config.yaml
arch: "uvit"
model: "image diffusion model"
dataset: "rendered dice on a table"
train_examples: 72500
image_size: 32
horizontal_flip: true
conditioning: "none"
objective: "edm"
cond_dim: 192
norm: "rmsnorm"
norm_position: "pre"
activation: "squared_relu"
mlp_ratio: 2
head_dim: 64
fused_qkv: true
qk_norm: false
layer_scale_init: 1.0
parallel_block: false
inner_norm: false
patch_size: [2, 2]
layers: 12
width: 160
positions: "learned"
init: "torch_default"
residual_init: "zero_last"
optimizer: "muon"
muon_scale: "original"
lr: 0.014
momentum: 0.95
nesterov: false
orthogonalizer: "newton_schulz_5"
adamw_lr_other_params: 0.0017
steps: 21200
batch_size: 128
epochs: 37.4
lr_schedule: "wsd_sqrt"
decay_fraction: 0.3
final_lr_fraction: 0.1
warmup_steps: 420
weight_decay: 0.01
adamw_weight_decay_other_params: 0.05
Rows from block 9 of a small image diffusion model, named by matrix and row number. Rows with one number belong to one neuron. Each number is 200 + 30 x the weight over its row's rms, rounded and kept within 0 to 999. All counts start at 0. After the name is the row's rms in percent of the matrix's.
After each neuron's rows are labels from the 100 images, of 14976 (inputs lightly noised), where the neuron reaches its highest value: "peak on" is the class under the peak. Only what is clearly more common there than usual is listed. The data: rendered dice on a table. In brackets: how many of the 100, against the usual share in percent.
# fc1: MLP up (model.blocks.9.mlp.fc1.weight, 320x160), inputs 0-79
# fc2: MLP down (model.blocks.9.mlp.fc2.weight, 160x320, transposed), outputs 0-79

fc1.311,101,208,164,219,164,239,159,179,225,165,207,204,272,271,197,201,210,212,262,174,172,138,196,196,203,147,194,226,242,238,183,149,196,192,171,174,152,189,220,162,239,249,249,201,167,165,163,206,191,161,182,175,204,195,220,227,149,173,172,193,180,225,133,199,204,211,199,192,225,253,216,228,214,220,204,239,203,131,204,182,199
fc2.311,093,204,196,194,194,193,220,192,184,208,177,175,130,131,223,180,178,185,180,208,190,268,225,202,185,272,179,161,190,198,155,210,169,159,229,213,262,197,203,257,174,143,167,213,208,176,258,218,210,223,218,237,180,169,183,192,234,239,249,232,252,167,257,222,208,178,224,179,189,145,168,212,201,172,191,193,201,228,178,202,202
peak on: die with six on top (26 vs 2.4)

fc1.232,109,147,225,275,161,147,199,250,178,204,239,171,222,151,208,212,209,170,222,208,218,193,195,210,246,271,209,199,239,180,201,241,176,170,225,170,229,175,131,167,233,185,192,207,176,193,158,207,180,248,160,167,182,232,220,181,154,267,275,186,172,206,192,240,194,212,222,206,240,192,209,161,200,212,204,223,202,229,112,206,204
fc2.232,097,247,192,187,202,158,196,143,200,172,156,196,158,227,190,236,160,208,193,199,196,181,191,226,208,163,194,240,183,221,175,180,228,229,162,258,199,198,174,243,204,211,205,216,204,228,140,191,252,190,187,208,217,189,161,228,236,124,157,211,255,225,195,160,161,223,170,171,190,168,147,261,230,133,197,153,184,182,196,162,195
peak on: die with six on top (36 vs 2.4)

fc1.49,085,176,200,201,216,228,213,199,199,241,211,192,194,142,184,211,203,227,169,229,223,219,194,168,182,152,201,240,255,230,198,150,252,182,202,185,205,246,244,204,189,171,179,175,194,184,207,242,170,213,183,219,206,240,187,164,226,222,196,263,160,168,225,191,232,151,207,197,202,157,175,185,230,173,167,194,263,245,215,150,142
fc2.49,079,223,219,178,209,175,177,180,235,163,220,205,209,216,191,201,232,180,196,171,199,180,227,188,239,278,222,172,167,148,214,239,174,171,264,207,147,170,184,186,212,219,172,189,232,202,169,147,206,206,188,165,209,182,205,194,162,227,257,173,207,184,194,181,228,254,204,207,160,177,207,224,220,207,169,160,218,219,188,223,210
peak on: die with six on top (49 vs 2.4); die with five on top (32 vs 2.4)

fc1.59,088,201,208,192,196,235,129,204,204,195,238,229,151,229,263,194,174,181,249,171,175,150,157,164,214,184,163,229,207,223,226,199,176,176,211,188,186,190,150,109,253,238,199,144,193,229,158,218,160,220,216,175,205,181,203,165,211,185,124,172,194,203,185,205,209,201,239,214,208,229,235,251,187,200,169,188,172,167,183,228,190
fc2.59,092,203,196,221,150,240,254,259,254,202,132,170,226,196,169,212,243,182,156,185,220,251,230,195,151,166,205,171,199,199,214,224,249,168,227,188,183,201,221,245,167,181,202,247,187,194,235,203,236,167,179,259,182,223,172,193,160,213,239,248,230,191,219,208,200,220,205,203,236,231,180,146,219,212,259,195,220,207,202,188,196
peak on: die with five on top (34 vs 2.4); die with six on top (30 vs 2.4)

fc1.40,101,176,167,185,256,208,195,194,165,254,257,119,234,148,266,257,227,179,186,159,180,200,224,191,271,211,270,193,263,255,225,174,174,226,200,227,250,211,244,180,160,217,206,208,242,200,196,198,175,180,207,248,174,223,236,219,192,241,191,214,195,216,223,199,217,209,196,161,108,166,200,203,167,165,107,204,215,181,170,181,194
fc2.40,071,198,209,175,188,143,227,226,209,135,190,225,143,219,196,178,257,195,174,159,169,174,206,208,183,208,163,284,138,171,191,189,205,153,184,193,189,195,199,230,260,195,220,183,184,189,156,204,256,229,187,231,244,179,170,201,156,182,241,204,182,225,166,228,150,271,209,227,267,183,163,190,229,211,259,207,169,220,168,207,179
peak on: die with five on top (26 vs 2.4)

fc1.19,091,217,116,211,229,196,260,187,148,225,213,153,230,234,232,210,187,186,222,144,143,169,198,179,212,235,252,246,180,162,193,213,188,205,228,214,176,160,184,198,243,221,237,182,193,156,208,159,159,188,168,211,196,215,216,205,224,193,224,120,205,238,216,219,197,235,205,195,156,155,195,158,203,203,131,180,158,189,186,191,195
fc2.19,077,114,222,242,233,196,177,213,173,200,206,216,202,238,211,208,214,206,214,238,195,234,290,184,198,194,165,158,212,137,194,219,134,163,230,153,200,227,197,187,202,202,147,214,153,190,222,220,172,233,193,217,180,197,172,203,176,155,216,237,235,198,167,184,206,211,255,222,231,245,185,189,204,248,167,180,232,269,199,196,206
peak on: die with six on top (37 vs 2.4); die with five on top (28 vs 2.4)

fc1.0,114,191,208,215,227,151,178,221,181,173,196,237,225,178,219,186,238,222,217,213,240,180,257,186,233,232,206,192,223,168,207,262,158,191,211,142,241,150,159,189,215,178,178,188,161,193,227,192,185,222,174,143,162,252,182,211,150,212,210,202,148,221,188,233,216,231,210,217,272,229,245,199,212,223,200,191,162,237,162,227,238
fc2.0,093,221,203,170,156,258,192,180,239,180,207,150,184,187,207,245,176,216,234,175,175,227,175,206,220,223,143,206,204,244,190,130,260,200,183,223,151,160,194,225,240,205,207,235,207,223,141,191,279,205,174,192,203,163,192,185,207,166,170,168,253,165,216,160,196,236,157,189,128,178,191,236,205,154,234,186,201,152,190,190,171
peak on: die with six on top (28 vs 2.4)